From a checkpoint of a small multi-label audio tagger: 6.8 epochs.
Rows from block 4, named by matrix and row number. Each number is 128 + 24 x the weight over the matrix's rms, rounded and kept within 0 to 255. All counts start at 0. Numbers have three digits each.
# weight_ih_l0: LSTM input weights (gates i, f, g, o stacked) (model.rnn.0.rnn.weight_ih_l0, 512x192), inputs 96-191
weight_ih_l0.312:126133080168142136085133124162138130120125093156135113119132145099128121112150143138138081125136134115088133167157130113098102146081133095128122142116130143124108161144129151129144154134162150123107131156104171145160161090141147076164136174141075144163126133118154131143102169166127089100
weight_ih_l0.313:165106159143129144159108155116109110104121156112110133101138098104132144120095141167125100133119143129114133122135134119070123144129130133137114130108146115158098120152136142158152144085103124140127135113140130123156165114152169131124070125144120104121173136140173131122127141108127155124
weight_ih_l0.314:094116124104114138105112115141153128115104142122101096146135104084123150147122140147111118127166142117149143137146116127163118098130113145140097107104108161134123108130110134102130088136120136205166096128136103110113107142135155087126081107130136110144146175165136123099115131149136127107
weight_ih_l0.315:124104134125104092166156136106108122063113176124158123141121118133107163153126121110118166160155130125167159137123110123143136105158153096115110125109134116155154135144143133189117131147168114114136121135175109120118143124130148146109077123128085120153132129125117148135149124135125142136
weight_ih_l0.316:133127127112152126113101131143146130126106111132146133133134150093133136146132162148103154144150138126157115110155126154123150121127118104133143115152112097121165104144089119119105097118169159110141147125056134132121137116130117143139165117113139093099136124142151104144133087138136114113
weight_ih_l0.317:127137161174108088102140116097167131134103149136129140143155127097127112127122120117118120107154106108110102125146154125144135200130140145119121107131124096131136133117118136099113155159117123109117123131117135138137117121117100097171127132144131130122131135127148108102126169118125114113
weight_ih_l0.318:112155108130137136110137137105099109140143145157117099146094130121119133156134081121144052125158145113152162128095151124133130120139117103108126100089147159162136133129136131135118117120133101122115131109102137118136122115098120109119140128136102166132138131140128116143139104123127122160
weight_ih_l0.319:147160105124117091125114125122142111120116113109172126146135126123163132125129122115123125146123140120097131129127115175084118110090122158098121126102109157111159158140119159216173119140154114156167104118161142123108109161140142117123108141137130164109117117144136122105114135110125144131
weight_ih_l0.320:083115136126108132108123120134105129110132058096174155123122146125118114136089120107148107130115130164147102139116137143148116145152120099143106137127155124104135157147089138136114101135122125144107147142130125090121112131088119134125086126119121173133126128117141107145112169120149126164
weight_ih_l0.321:136144152133138113120139130144126159136079140128132116157100131144119075088127123129144193131149114104120163132067121134151092124104126134109199135122115130114088132128120156131113151143124135143145128181128199116114129158132099114124154133139129132110093148134141111152115125123106105128
weight_ih_l0.322:136088112133137157141155154087125117100136150114082112128118133134150138116123093082171118122105147175111145129070086134151122168123117144128101143149114113131126131127133107173158123139140143125077119134092124150150123121115138137107121125173142090133104121129120094104074140129111115152
weight_ih_l0.323:078127158188128166149134149108166109197138113128113080133134090168166128120097177120130130130150105136124149152137108124131106179126118130111164123104150114149102096140125129119120104140161121100102112139157133122109147166135152173134172142138081118129126127111115131154120120094170142113
weight_ih_l0.324:150148131139101107147116139108158126113124129195082107118133117127103128129128103085130124112116117152135101145107112159114124142122153135133147124107120127189148126120151128087141115124132117101128163102219125144132107109078101086056133159133140128147133186131135133129132145149153141123
weight_ih_l0.325:110125180140141111140144120153159096139150120125117107151136124137126124129136091116118118109135127142140107169126117131141130130149126108129161111152141091098133122148113146142110142117177116097136112153133148147132111112117114156124175119129124097158125126117128109173134132170153148132
weight_ih_l0.326:142141095110117126097136105110160129149108109119133150102123100115152118154114129082098122103182154109140073149102105107143135133130153128154133134134151120134104189119128122120147096142121080145178092067159109144104114148124092128176128137123117134127130134116127146145116136115135107140
weight_ih_l0.327:128143147153113123124080136103161170081129117152123136131137099134126115178128120140087102145125101104093133100120127154133123155116101147107148122103099117140122149148110163140105159146139131114107131128151146089103140134106135126142168209153077116119118124116123124149094122097110080113
weight_ih_l0.328:115182154138110140093101152116133142101149150098123141122131119113159144104163112099146131148116117097170126128175106142138162121154136141106129136140117140111115125104128130134136150157144107103116145112112108150170135131110142133151171175114159150145121148095152130113198124123134114114
weight_ih_l0.329:139115137167128164152155170132155129160137107172129114103162149060129144134158143136123127144120100130135117117163143112102107120145152112147078071115132171137151119176087122123117167121144113146119108114104146076134123120091126118105094135114115102154099128143123124126114105165127189135
weight_ih_l0.330:167110118098114119152132159148162139115102148127133105110131136149129126155147105123083144099156116117119127149092154126149129135130160185119130163143114107123138118136131134150145102146140151157138206134094117155120161111095120096137140130112127136145140143125135132090157125153126129107
weight_ih_l0.331:130150080178127122137134136131179108155137138113134094144107146190129132153138130129157137160173115129149144134116159133126143120146126122111124157144100157153095118149138113160182161113124149099095125151147102108153129147086115127107148107110129108152127121122112137115124154176170125148
weight_ih_l0.332:131095104128138134107102127156149153115118122120134145143137114100159123162058131132148122104124116167132142083146133090146102135100167141113107117127121103141097103160099132147116145150134116117134180125097150107103086113150169108120125139129158103141123141106096127107103107132115131130
weight_ih_l0.333:137122120128116155139155140157130124112135134176106123150108125102144140126132138141101139135130130109152103129123137147128157149131101098131090144100132119143110147121114103114121151160143149161151168117081144122151142140120127124151174112074120138160101100112122115139137073133114134131
weight_ih_l0.334:123116148151096129132125144131144112142140141145120132129154117107137125147120121112190154139116147175122082118142126141157144122118106134134100105089135128157124132125093099113058149123137166076144149139093128139136125134145130149143136130124107122084139113110128132136111135094136126136
weight_ih_l0.335:124136131163147135157140155090101108144116131143092087068090129118135120090127121116125096137133099125132102146134145132124153078108153125190132158176138119159142116114139128121103138142156126106137130131149158116144140101083124135186123113142136125152142102095122147143117138119112073152
weight_ih_l0.336:134128131082100076103109122113104120142140136108110134143133174141176138113151169110137149091098103116116121121171186109121144127134140146100119135168140111094108103143141136102127147143092108103091128144148143105186136129123140125132107106128162144144100128137141120134122110141166145146
weight_ih_l0.337:140115124127141124130172137093126139102129126181194126093136145159126117124090137138113129137088105150101110157105138149124145148188143154121147130148151132131156118130166160161127154113120118135096127138131084157157105105146091118087117099081109132124102107156093132086146120086147106134
weight_ih_l0.338:143080099118079141116132105116117122153140170114120144163101113097126133125118130142102096128124139104152155119140133083135152149129141130137127159156134156133113119124124120105147123132132097141150121146154170112100157126149139148113132120166077131142154115128156114125153118178114157147
weight_ih_l0.339:171139152127144135153127107108134130133142156131109151094090121116088121089116083104151094112123124088116102132152132125118097144117095143101136119123152127136123161148112130089112126098143151121148173133147137162095126133105105103161094111141086060127109118147102122134129112133141102112
weight_ih_l0.340:165120109165125106151153114160114099134151145129153149106134131132164129086158106097146135136114099108132124117091084123168103130112130088091138153104114131133137164125107108153139154111138142141100146139136126126154157158082160086169158150154102129153139121118133164166127114166131098105
weight_ih_l0.341:096102140121107101117157104097154156131145101120141122159121180096118081100139131118154117163141120088151116128127108108105122140100141125159143170112095107144111100110076134174085125107127146138146150110116157144087126141143129101159169138163130127128119144138139138095107122094140078113
weight_ih_l0.342:075140105103125115081172090143110144137105096132140130157151133138131137143135125133158128147128138144123130094118100123152108156143106096115103129137133123118116108118165129139129156151122123161108117104138083113146115136156148107130095131115125109153122121110117115138113167166147118139
weight_ih_l0.343:099156117133119098178101160143127169169141116099129138091120131111141139179163124095148121113134125183131132131096112113150136147165107105097106127165131148160154116109089094103105120108148168160139126146164103161105103097105119179147148126107142126121116170159102121147127127159193115114
weight_ih_l0.344:110128089156153113138135077127113135131151147169112088118122157123097107138120123101082107162125159134167105102141145118095128088141166139103131128068173144150156078137158134142133109110104134143136113142172118179140141127051106191143131093094129121125142134127123088102132120171122107114
weight_ih_l0.345:131125129135122097139137127180123155123139104152137136129108137159144091153159127089146132111148131156138135172125145101134134108136153099137126126124129089142153131086128137144129150126144145108117150154117142111131125133137089127120139118136125129145064142123123112128077130160154148133
weight_ih_l0.346:131155131094144113146132123130137128133128126123095113142115113110118104089131143129091147111139125109108124117115135143098109142089118138138120155108108110119160122084130120114119147125113110137106115166127143153118114115129143123085141156137160147131136130106125124120137124123138115143
weight_ih_l0.347:092130106148139141090095127094125146139148112113109135129117101150120127154197084123123125133139105117180119124100080122158132157108113139148131118154151128129127105146137144063131143127161144137109135138120144105130095092132125150147082128129115139110154088134168159114110152137157152135
weight_ih_l0.348:136124137137132093137158098133114095104142130110129149052126153112117111113109111152169117101114084164063124135146176140115113126115144124110142105117142184138129145126159124127137148108145101086099141107101129129158094143153137105109138131131106150123098139130114133167111126128108152140
weight_ih_l0.349:083114167170127130150128082188136138128134091127124129117143166131137124164158101082098120135120109145127126144154101114156172124130141085133134119120114125129174132102125150176080156139122132122115136144135097095120121150120131127178132123122109091126135095114129105151133133090124142123
weight_ih_l0.350:133135128119118127139120118136109131153131144131119159100157102112121147118114126121137114126124098131132111137156076158158146134133102162118136106127123119153144154118122126083161144118119131117125154142119155146133154130131124118086110173129129170149141131142123148147101109107125127144
weight_ih_l0.351:169119124140138130126111126107123130113137098160105100159129084173091114120133125088115090109099078110109088114162117129087110099159126127086157125142109152113134125138113124131138105123102157127156105154130121097172115158144133159137110157135132121118123103157105119100125148126159151107
weight_ih_l0.352:118067123128133138145095125173149134105112107107173104130162158101112130150151154133163154148143107165130119133144136120122112123148154107091108156133129170122152135112128119143091097105118121139093099156168149107137114133137197135125141138141129093192117142108110109112104185132183123133
weight_ih_l0.353:130062143152099124115139125171168134167134110120112114136108165092116118118084122107114135119154124130112118137107123145138176144132133120137148116105115135145154131161144125155078116146089107144128140124175161116084110161156106130102128132105169183127108168117096101127123173086132160128
weight_ih_l0.354:144133149100169108131129080138108104124114077113133132115131138119127094142132127105097122119152160122110124106160125149116143142130134096157120132141094124101116093121091143118129151115124141133124115089121131128123126145117164094110116141162137145112119130140106117114089124109075144121
weight_ih_l0.355:127127130102171165092175133138130125083150112108103126146139140118100100163150131140139101141139117142120118119119112092165139153130081135147141127107119122137122117127087099127153132144151134141151105122104133133110133101131141124167143127128065136110143116120164134114162137134116129120
weight_ih_l0.356:146161139118137102130151114111123127132158148147113123117091159119144117115146091136165110119118127144120142135092149117121141173160094136116133143094107127151116130131093137134118175132130161143116120143151104120111132107111116131099121128138106128156121143122175108129126120145168109138
weight_ih_l0.357:132129125166134147102119118156097125150122134125137144138129147104125112155155099136082147096137109147156132124092136120101136123128126171129101096105118140101108150130150166152169133131107149103112134145099138146141141112079116152132102146108140074149111145134132141151149061124089132144
weight_ih_l0.358:126177160172087094130148128118123165106148143155104134143121072140151106096135168117093122146122141118128132104169151093136162144087120140128077130088093152106114112133166120134110158114089129150058106142135119139151156143114129164123126120149120152097147159160159144121155146147119122123
weight_ih_l0.359:150129122153117103137094100111114123139123146118113101141158140152141156125089125160110117151131145110145115137143073151121127136104122128128122091113137163106154116140148142132159124151106105153176147146153201139152098146166110146183158117135137130130148151158157106108134125131116089101
weight_ih_l0.360:103142109092141104109118183149185123105122092166144103102146129148124139106164117110133112137122125132154115142110117138129116128100139107137123153146168100132105116126111109121153106140123140150130072140118119150143132122126112129114122110169071113118107133124120122134087110103152094143
weight_ih_l0.361:117172121119132146124130062122146123119127166143105122130117102116103144112132115102165076091127113133137144155113137145095091105137102135113136130117123166067113139114114133113150137113165107114103100156105143153145135160141097089154139117136116108143131129144158147128144168136167135149
weight_ih_l0.362:097114139101110164152140175157131129144146165129148105119134154122121096131115088120104127134156139117143140092119110119154135163143125189125148140161197116151143106148095123104152070128149135174122139156120103158107139120107157158112110146088152131135136140128113143132119080096117125139
weight_ih_l0.363:128125102109132124162122101104112106153123177135147102104151125101128115121092126125152123133103111112112132134144032145092133109144136115125139111106107068113090120118146152125115174109126103100099099136121131131154081162139138104130108138130109172137101137132107170115109109145134143154
weight_ih_l0.364:119128116129145122171153146097108092112147133110146137144136163130138158154124136184164098128116134109126124141097142110133129106101149138123147116121102162139134122141107146145088156114135141124187142103127131110106109123104130139148111148131117136040148087117161111123109148069098148172
weight_ih_l0.365:116158107156161078121105115147175128126108132142150105114116107146109158149138138111133215108112119111101130118130105160143194139144126124123141126108107138115114121118151088132133123103104105109130120119110107123164140113120118108122170145138100130151137105116115119094176140135127168145
weight_ih_l0.366:125127090143142122138090155108124135125110126136125078138147117129130115146123077109135137095113122170129161132107148137109116177148122084111121124182149120130120113127120134129137152128123149122127102099100166125140139112115127112102154183122140133117145121121155114128135144150114172132
weight_ih_l0.367:145145118141146142134102141121098141125130180139125102122137155123107134144090116132101138145123107138058092101132129123116097143128097148144124121111132143151099162118137149119167082141153171157098144147167143104136082110133137086132105132125126125162103151118126156072165139086087098118
weight_ih_l0.368:165117156120141161126118111119120140141123119143110129110142089128104125123140138119105140119122148123118132116145128115128119087120092137122109071095144121111138133152134128117125141150121129140114134137156089138136097103134121128081087158140178130117157096094124144102167125107147107129
weight_ih_l0.369:144153120116120145125144162145140090114114132114129119118128152118126103105133119117138104105159084097154114155125103129142146126112099169146171151122111107139125114139116103138086117151138119115126119137157106141140117094098126088119157143138124110150130124145096154135112096150147128102
weight_ih_l0.370:142133120122130114138103156160129139118118088148118143156090103157138138167084118131123148149131125126113164117140135127130122166105141141124097160162162148144137188094130119106104119129120121147124112102114161125124145134125124113139169102134136132143102107110095151148115130128106151147
weight_ih_l0.371:151161108150109155162128142119134139117120113110135130141117133128138124174099115093116120097136068164143152135110124123124118125124142110157137096138137073118079138156088103121129132109155178117141122111097136082145121158126109102122123095125112082133117113142133112113079127117100118122
weight_ih_l0.372:095133120153138130127132135129147133121146143123174149123155176119123166124123143159161139119150125118157154150134086117090141107117123136117124124132084132116148131151101157113136140136113120152164130122142120144129156167127146129097170089114143140120110134140142120122140142096090143112
weight_ih_l0.373:117142155126161122116131126112126116115120133109138127132128108110128098175135162122142103131110115115134146125127099123111141143118146117118122148168176119112143123100102089131117143120146156094101143116106146103115122152114134112127140096117108127095135092124131094134116145097110128104
weight_ih_l0.374:159092122096119119118145124146113130160120146164134154136156132124145116126110142137124140105120146127162124154135145137120083110090120137127137130098150148134133072117144112094138150104167122156122178107132118132148124118125117120098111125104130157161101145148130102112132134130111128124
weight_ih_l0.375:142104130175140141131136117150076131120116172129112170126114150135156096161119114117132135130117139141127135164106128123131097127128149115110126126120154125148153121131140107131105159137159125123108116142143098088111152108128133095085139127103122139134125071120179129122120092116112141144
weight_ih_l0.376:119116114119127120124107116078150132116136111130153117111132108077125148133137099104107104130139140163157121133163113156127118129098085148140103122141100129131094176093142143098115109147133097080082093092100159129125120121134098164174138113076166154098151153138132103141151123149135088169
weight_ih_l0.377:110160147124127106130102160115129109132101139140112125139111124204125115137150140145130117128134145115103150141126122103114149135110098162129150134129125124139134116114101139145106120109172107145098141142121150088157115135125111096119155133131142080117108111144129122131139106123133144138
weight_ih_l0.378:171143111116110139152155103167159146119144124101116160128139143112117111169119125156172089135159112150116143189141164117104156114144126107138099144188139105105156111123100119111146090111143145156149118122121111138124104163140118120156146071114154156220112124115129130136147113123115149166
weight_ih_l0.379:124168121175126165132137123145100121109121118133134095143108180110124121119118131093156108152160127148111085186124122153148109146157133140120160151146120140116120132132158141127122104109118150110150160131115149106157123160110141111083131121123087150152126101123120116136110166103117080123
weight_ih_l0.380:126109132120127141122145127125100143159139107128137141149097137076098111108175118159139157111110115125139137159142101073116124131118132081126105142157077153102093162132115130077097158132123103083119158124133171123135172120106127133103162119124138104113118157144141136144088103123138121150
weight_ih_l0.381:165165095120120094106105139165114156148111134113132098145143144064146140102108129148137083129166100151128115143138142117102117121121145135107119128144124104094056145136116134083115105138138155132113153137108073114130138146128184142149107117108115142157128143107126168103069143110104176105
weight_ih_l0.382:127119113171135127125122142186144103111089116127131158160102105181134105103133156080117135131102144150097115106191121139118106169106160135148105123145184069174095130115084135100108147141098137111105157121100129106143148158112142101098135136097122138130115131126119150120120161148119146095
weight_ih_l0.383:174100163138125132100127095118134108137106138101102097146140110112135094126150093097151106105125119102107111164167129115116134138126143143176143121149116109116125096113070156122092146075112091137108177114139129126135121125134127108100122158100110102127155123148113140127177078145107098120
weight_ih_l0.384:104132121121131116145139120123111137136139093088157090109101122133127142157116092121134143140059139115117118128138152134146122145143112148122107122127123148071113149144148137161151125153137139144097153111102103154124091158102119090173119135110137115141133111130176122128133180129123117135
weight_ih_l0.385:136106092116152141132118115161140135112154138101135142086116142108156169160104136121153133127120137141106140122052134113122133109138155143192104130154148131177146160126148149123192115128144112127118181106150133144141155173183106112081102093142119132071124110146114141096137134085097102180
weight_ih_l0.386:149125095110114133099159162149092146137068115121139126169149101131118132134076167149118125156142135122149124148144108094119156142122136107122098154107137149099143168126148143131112153139135126106167128120148122119120145158161141119083134146119111102143119129147126102159080111127137147119
weight_ih_l0.387:127152137155131109106165111182126123153134139119132133103134143088081097169141104113106123078062111108130159130159152075098141122098124128093108120166132125102104130084129132130115140110121142087137103120124130103134139120162145123094122111107078129175128149107129133132101140123131103087
weight_ih_l0.388:166139094112121105119129111147128120115118135115132098122156148140115148127104137167100146100141130121169158121130103063126116122119169094143116118091107141121137164101147142140096142127138120123145144124157137150149111140142096114103134142156087130127111134162107117142072137166154125062
weight_ih_l0.389:134150123131110127124094119164114132122146155121140103117116128134141142137117101156131148124146190104128153133138103117090148145112084147075154131123059147094128082107107127125073139166158131143145131150122111119079144119152114121176153101127155104104078153122159096133105108148170093153
weight_ih_l0.390:126155131127082154158120102156119150113156126129156124145123155129110140126141197150134070151137114121125171149140132095170125060099173160130140111124156082115116156101146135136142124114123135136162101135109075090097162138144106179132127137112140082125162113123126109126127113163165116097
weight_ih_l0.391:112135138159104147132120172142181156113182104112125142092129095115104149120116114120135122103121151183130074112178126155137182139145120118155137108137127157107147092107114130185138131100122114104139105182132086139090091062138132167114133118101134143118112103154105154111134158091148149133
weight_ih_l0.392:103143128157140140151169119136128106112052140120137104128151115090171125166123183126141154132110149152138125140107143120182120118139087153118115136117115116151092100136112142120112144141105121146167113090140060153162140124125169127122169183115165146123151140125135116148097100158156162137
weight_ih_l0.393:193160161120102142156082111153138151108175151138169121177158112127111149148140112149141179108106156087107165106163130130129093163132122174153104115143109107146149079118100168163078178130124145128076156134147127099144140148141127148105121131153148086103098123153088107124096143113097134158
weight_ih_l0.394:132123115117163107118129129091138107125112101142147134150137141122101139128110160127181092137154116093160138114085092132110152129090115163108144112159133160127105148136138160133113090131150131178149095155133075111143134139134122118143146134131146117115077104112106146143092129136118161137
weight_ih_l0.395:131137093160119126153107090157127136154142133137106136105158097131138146144124087105097092123126137158116114119166100148075074132164153138105113130092132176137095124113116128119085107119132137150109143139127091165112124160118128121105118099162113169126140151112120133140088075136108139204
weight_ih_l0.396:153112088167166094118149137140171119140135112128094137163116067131122067127111132151128128151138094141160123077080124132139176118137148082135112144153125131089127161144158143119090171139084171120170138133125155134134089174118146141163161130109177074101120156156131150134113148176171158165
weight_ih_l0.397:075119127102098109155139135139103120112114149112139137169114174104131154134152115134104089110155111138153131141124098134151119132119136140176095140193151133116134139112117115106102150119173142086141125121126109110160089102160155073154131135137156073125116157119141116138158126128130111121
weight_ih_l0.398:115104123163172155136134087108150095150117138125100103136148115168112120106091131125171114143133166106091137096116154152130139132134136115128111159091183133131100153161155138115109147100105102115123131136089180130134186129143118113073136094102145094144156157099099161157110119142163148121
weight_ih_l0.399:102148078111109148137159109153124086085116126139129122115138126117092158157144151108151146125132128140100151112155096079142094134131100128097096085136135145149121119176152121117102105130128147135129117094111130157151183127126121120081146148126120097075135105123157142111083113107110110140
weight_ih_l0.400:088095114150133138134131097137124120100143083167135139147092170102149134126153105129142112118127113103126129122136088119121128099119082165108124112144140136126108103127143117086132138102125106146130142150121139122109121099132123142176128131146137064126137145113146165167150094115092137138
weight_ih_l0.401:103088154170145122137136123089171133139126080111106138132165130137128104139111099141115153142113150089154158146154126147117163124061110080132079141127119098154141137126162135119155123162129070131114122126118154137168133169124137119096109094141151113118158095110148178151152113167161137127
weight_ih_l0.402:131079088155133152166127190143053095152134084093135126156112119100141130152136117180144142132078105144117158095168072132183114132094104122112142097104135129143167092161095153140133126158109110157137152098130126121147149077131134118087105166106165135134130123156126119091108142103079146114
weight_ih_l0.403:069115139139138156100126121157126188131130064134089174100142098144145123090145071103140102133095181135087086126151100099140139106120141125140098135115151106180090132152087147152134141123134153107110126126127180123150107109141143160174130176138142128120123078116121145123134120099096091130
weight_ih_l0.404:142149113159114144142107145117071115172154161118165127163123112135181107125127106125182136108160139135085101124184072124120148143154127166151126155108061141146103186125124120119128138150112110124151117149075125102127141101130164099139123098118106174120102112123112140091120095126132123094
weight_ih_l0.405:103157125133134090109137150151127134141135113173144142058111121107165118164159119134123148114142131132145108075117115166136081159117160150102128129116147187116154127131139136110120157180142161127086137090110152122161143105133139121168151145108107099148151133115129140113154145128083106126
weight_ih_l0.406:128141165132111137164097106126066114097098100114162118133081116132117112137091103117116109101129129111167096119142092105119162111168116154103139155097155147082108076122130099115128159143121142134104129135153084149119108105119135165120134135123118114142093132161099128109102099121115145119
weight_ih_l0.407:127088126126114124135126066156145192128176094104114156151104153069137114136112110104107140137123146137134131094112157128162121114148125117170138166089132135130150083149089162123078098120099149153135121150112120144099123135101130117164114092124146111144167149135144165083147167122135128117
weight_ih_l0.408:102088115102177124138111132099148122122149109115142049093121103122124051155097114130116123099169155174125091151133136128061141136109131182187118121160133112089129111156117180096086120108189144131129158113130099107101118135121110141097109118081153175117150138101125124133081120170083178132
weight_ih_l0.409:097098088108117161095108124113132126135145092171093121065191117093117149126136116136148135075097118149144134142139142122101090023129129105172098138131078123138093119107125132086134133099088123125119132126127120092122125134079129149099161144163143114147180096169082146129132107131122144117
weight_ih_l0.410:119115126105115107131133122135092141130143148117158125107081161129121169134166080158157156109129123129114151117132064155146124134123093107140150124195141115114110144110137136126157108118133149148144124167105190150140126136106126145123130092090111119116116109109153137185105061087121107109
weight_ih_l0.411:117157112115137110144113140142127114077157138121112140100160153150097139171149118096136165122106109133129150108124137100122133128139127149137139104069144141131108128119140118112101162141158121170113174114133104094167158161103152135094118138174157088153149136136173109139133118166101147125
weight_ih_l0.412:104112153111140179122094154114086125119110158113117148142177101103109158127082158136102111135085129113134139115135123108136131137084122120128063127103087154102123105119158142100145136134148142117089098194125114108127125154119145152150121122098151119140121139122149102156145140096127191157
weight_ih_l0.413:134126145140143153166103129164105141147153129117141133152080121160099108184151123144102109119130144191126125127125161118125118154096107147102133186126161113103118135145175125115129150121102130152110137108094131120098108162079127155118124097173131115141118104109128118131185133178155158113
weight_ih_l0.414:130144134118126129103145108090136117123108126128145114134139125161149103114121099134126114185091160144131137145139170130124121167102114135130154132154145099077108137133140099133122156140188188105153135107170173102105112134102165112125146142099136173133121184160136150097129096114164103121
weight_ih_l0.415:107130118146148131111108150112114128174168160121169156133163072134165161113104156087109133144140121109154119105105100153146107140117087127129109150151123057130121127101145129129143102152095185127132151110141105118113160114137119112131140108127134138105133157158141115104090154122151093138
weight_ih_l0.416:142149083147131115087117091189141129103115105121098107114141153139083124102124104132181126119126131107128164132111180117188149120123141179103137122088109132147126139099145150137139156183134126110148150106147116109174129130147113137119161121135103132086125117117134146142153142093147113094
weight_ih_l0.417:106156138169130124101134096128110123157132109087110147120135141170145142103141152096190125131182131115135111139153130158153162141154089117109121180123115187120114091108152153079114100116113206142136114124140093122079137156155149115109131110130166099152113098108122112182109086117095084104
weight_ih_l0.418:115131144160187127097139137066158081138067138131142099107180117144108086126099155101136150149158102094123165065122125100152151104121136139142117087091114124153080128099163129125117121119116114130134119143111124075163155158125138152139126128131142069123103119125068125144191084120117126145
weight_ih_l0.419:095113134128125150140115134083106133139099152140129149154146105137108172099085144144127128111107129193108158131132146101136163076097114190120150154129121148073124121157154138069110141157139153168121195116144126134091143078162112076130044147141134117116086146115115146082128159132161128138
weight_ih_l0.420:128139130088097110163143180115146119124149085120162089163120119115130125118135151155145165132168131158126177122152105100148125090130120153144151115101110160111105120088117128182101117151138152149094135153094134127106140118120150118157126176145141098129129134118157163067120116131126120126
weight_ih_l0.421:109129105150119168102146116123118101112140126111116170130098108118118127111142124096147096129124141163103100165152102124109118129080117133113134148107096117105134140110138124161145157074130129108139118094153182124130105149106120135097105141158087124126145083129132171150095109094108117124
weight_ih_l0.422:119145122142132113111162191099157136141169144137125087099128114158126175089129147108106121125117132100135105129135098110106109107137153147068119128111117141093119092170155151127156117148142132134157122143151108134122108134142128137145135134109168080149119105172141121124133110140146157110
weight_ih_l0.423:158091122143148150138123104135110107176176124169103166141117118114139080098118099102130126126108140143086112140103136095085138141165110078106148102126159119153103097124136123103165118113133118099139126123122171130129167123154099142117105140135089121129109130164137131113171135167101129164
weight_ih_l0.424:173110093085132130143142134198112144120159139164143136138102149120129137185109129115114132126152129114111124109144100103115162110112142076111122112100130157116108128132126129137100124148134079110104108126113165089116122132152130134138138093129143145132116135124152122153150129088152121199
weight_ih_l0.425:135111088143120151114157162116105109143117138163149085136108091146109136116108107127133133104112117078089142123079147101129105087106138179185159127077133155112133139105110150076172119117139089117088084178098128149150141115093115179168068097145074142095139117147158116086189104155099091134
weight_ih_l0.426:115146167134138120165166126091144168123113069102098118134118147173100133123128157174109156108139104105111144156125105101099189116104152173163122164136120149136087166107094120122097090105121142142139113116100130169115138124151143171147125157133122098125115098109090122173142095150116138109
weight_ih_l0.427:121123080125168108154132078141130153132131110089143154140136132129119147120135085128090081133134170156100100126140113134095133129147123125138162137147142043127060097098141136150111129113127164128148178139165087131128161099118166163069093128107143093136139146157129105125138120141070159131
weight_ih_l0.428:096145136095137146104138117120138127116103140142137152121114157147098117130137115132161123125158162132204137173131146147149109115115104140165127191118139159090068112152120140116126129122134132137155081126115072098086149153119131114116142100118097136136099112132125122143117163121130130152
weight_ih_l0.429:137112153159146111118115175122151154133200097132121156140136160133149101137132119102159141168164158123147118139118153108113112115121129164113103129083140160140137156116128128122147133137121136132129112135168099170117148106155117155161157168181122103143131112109127117139137142180093124143
weight_ih_l0.430:149116099126127153145133155119130132117166141119133088135152132089107121112127119114079077104159165129070104121122133098110091121159079156148129119114109130105090113095075112125122148160148118173128116141122112117146106110077096137139130099130106112144100133116161104118126106139129096139
weight_ih_l0.431:152144125169114125127120187124098098150112126118148146158120111122123118073141145118106142129125111108124135127103175125132110134138134150131092153106169156131096138129148116119195158102144147110144146141128134092132146126139157102118112141111123131125122149134133155152174108162143124127
weight_ih_l0.432:093103118079105154165134161089169147138075121108154166138127163105116098116101115110097099075161139114143124113172156149073172118109183114161156124124113113132068129098153117118118123118154071161118118114166139084109113152120121128141090171147182126120112136109124128147079115135100142114
weight_ih_l0.433:152136121113104119161134130109094150140120116071158130111111136140133129141121121139109169132155110139162107135179131150129116133080168137122124118127133124120128121105187125151125091102114111168157159118109143110132115171144115124132109120091161117112181161138147086151153175125121134162
weight_ih_l0.434:148145106134086133107152100127128120177087111203126153148114157090147101111108114127148128151120114138112114133155128143082089146110099100080140105086158137106138142138123154149119148141086169132113142091115078114088103130132136123143206179105163112104096143165135147160113093082139119128
weight_ih_l0.435:129108100110164155090145103135105117154106133119132118127118165124131106132125129120154101102132109126107103126119121127130142095110143152123158151153086135156139119113172105108122130107127108124121092126133113119106160147131152104173156172066149125137097138132116130090141164136125124129
weight_ih_l0.436:106152159133140134086139101115136143115108129107116135142115143144122146137117092142077099145099157145163134142103124159138121127106082146161118116128079118159092125130151125095089150142118128137131119098141128089101124149093148131153117100142127107096125141118141165092126137121145114137
weight_ih_l0.437:112134130143075099173121135143128142107102102114089134129105152130120135107142149144139132132137120145157119131068068101134136147148147163130107124121092153070147123134169139108095109112116100177185147097110111176144148103090132146144107134110114123151135146095146136133117148108115149108
weight_ih_l0.438:109132123138119137113092163113120105154126141105089073059127090101148113141102130130165126135161115122137103138114092108140110163125114164157124080113116084098094170120157143075160140111112147124128079074142119114119104124112100124157109133123138145133117141100111156167055159138111167133
weight_ih_l0.439:130158105092130175137104095194166112121154103141164153122127094121116140119154125096137145140134142172113139125093142157149112125108082130159142170139125111116135115120148137143143107161132131109161128147139126137143116149115098188178135149097122091076070168160127086140095153153114153110
weight_ih_l0.440:144135136137115113146093110093137113112099186127107111143177129146077165126173103107169155151106130104074168130087113114142131098183121108114103120127105130126099156104128132151163114171128127152124151108128175108144135140134152115157142113113118129151153159118135128123106112108140131107
weight_ih_l0.441:145111120103166145100126084107139140089125125146101124107118130164108101108092149119132161103107111161153088123127154121125129157145152170175137145118100152126106093142127104099106123163172143131116128138109149155063132141104146131141146105121154130118142136129139115143153142129140178108
weight_ih_l0.442:137126102139120102071123096130123186118105145132157132084095112107138128128062165147101104099169064178139155112127142135175164144097162134088131084104144111127135103103161111101094123133142161114160130109162133108141133083154112094089158078166131142119139142142113131101177183121110181085
weight_ih_l0.443:117175111179172160074132071152172147130156107107115085128138192122124137136163126124128074124113108095112158122096139118181160133153111147144097121163124172133145129132102129089073082125094094093144149087089105120172153108084108106164155123090118120176122136112121128123129130087155140080
weight_ih_l0.444:092108145111124101126147125133097108128122130083175142135149110133176146107140143119156094129154132127148136148186105130145144085089117171147126153137112133128139118121195109143172148135121136142172127091154095137166125118120123114158178117085147162175140106116093148117170184160116132104
weight_ih_l0.445:109160122095112083180124133116173111104122143185161138144118137092070127135094113101123071111156078155158155099076118105133086138128108094114129164154099145090144168110120100148162089171173155123174130125122129143134136119131091136118108122056158116107156124128153156120145106132130130151
weight_ih_l0.446:155139136144101099117103139123132157115163118121148141163137092141123121142157143121139140107150160122152093107125179114102161104153131163155136091113116159117124141140108138103109061144129095119121089117096093102098128131143138137123102096137138188109121137123130100156152135139152149093
weight_ih_l0.447:145159112127189145122099118202101164109117126145095127128157127108109131139112150125128120089128115144144119166139150132158156138184128155138119111134133143140134102160117139102125098121120142115076145130147138191131137105147099135096121165131124126176142125122065109088139175213082136106
weight_ih_l0.448:132156085119119101133124151125075145157125107153165158121138142126171124134131120093107154131098126116117138123124111142117142173117089140080114091133104068172178115100162156107141133139121113142099108150126090157137109130127109111118101157132138128099093123149073111143144164120157123145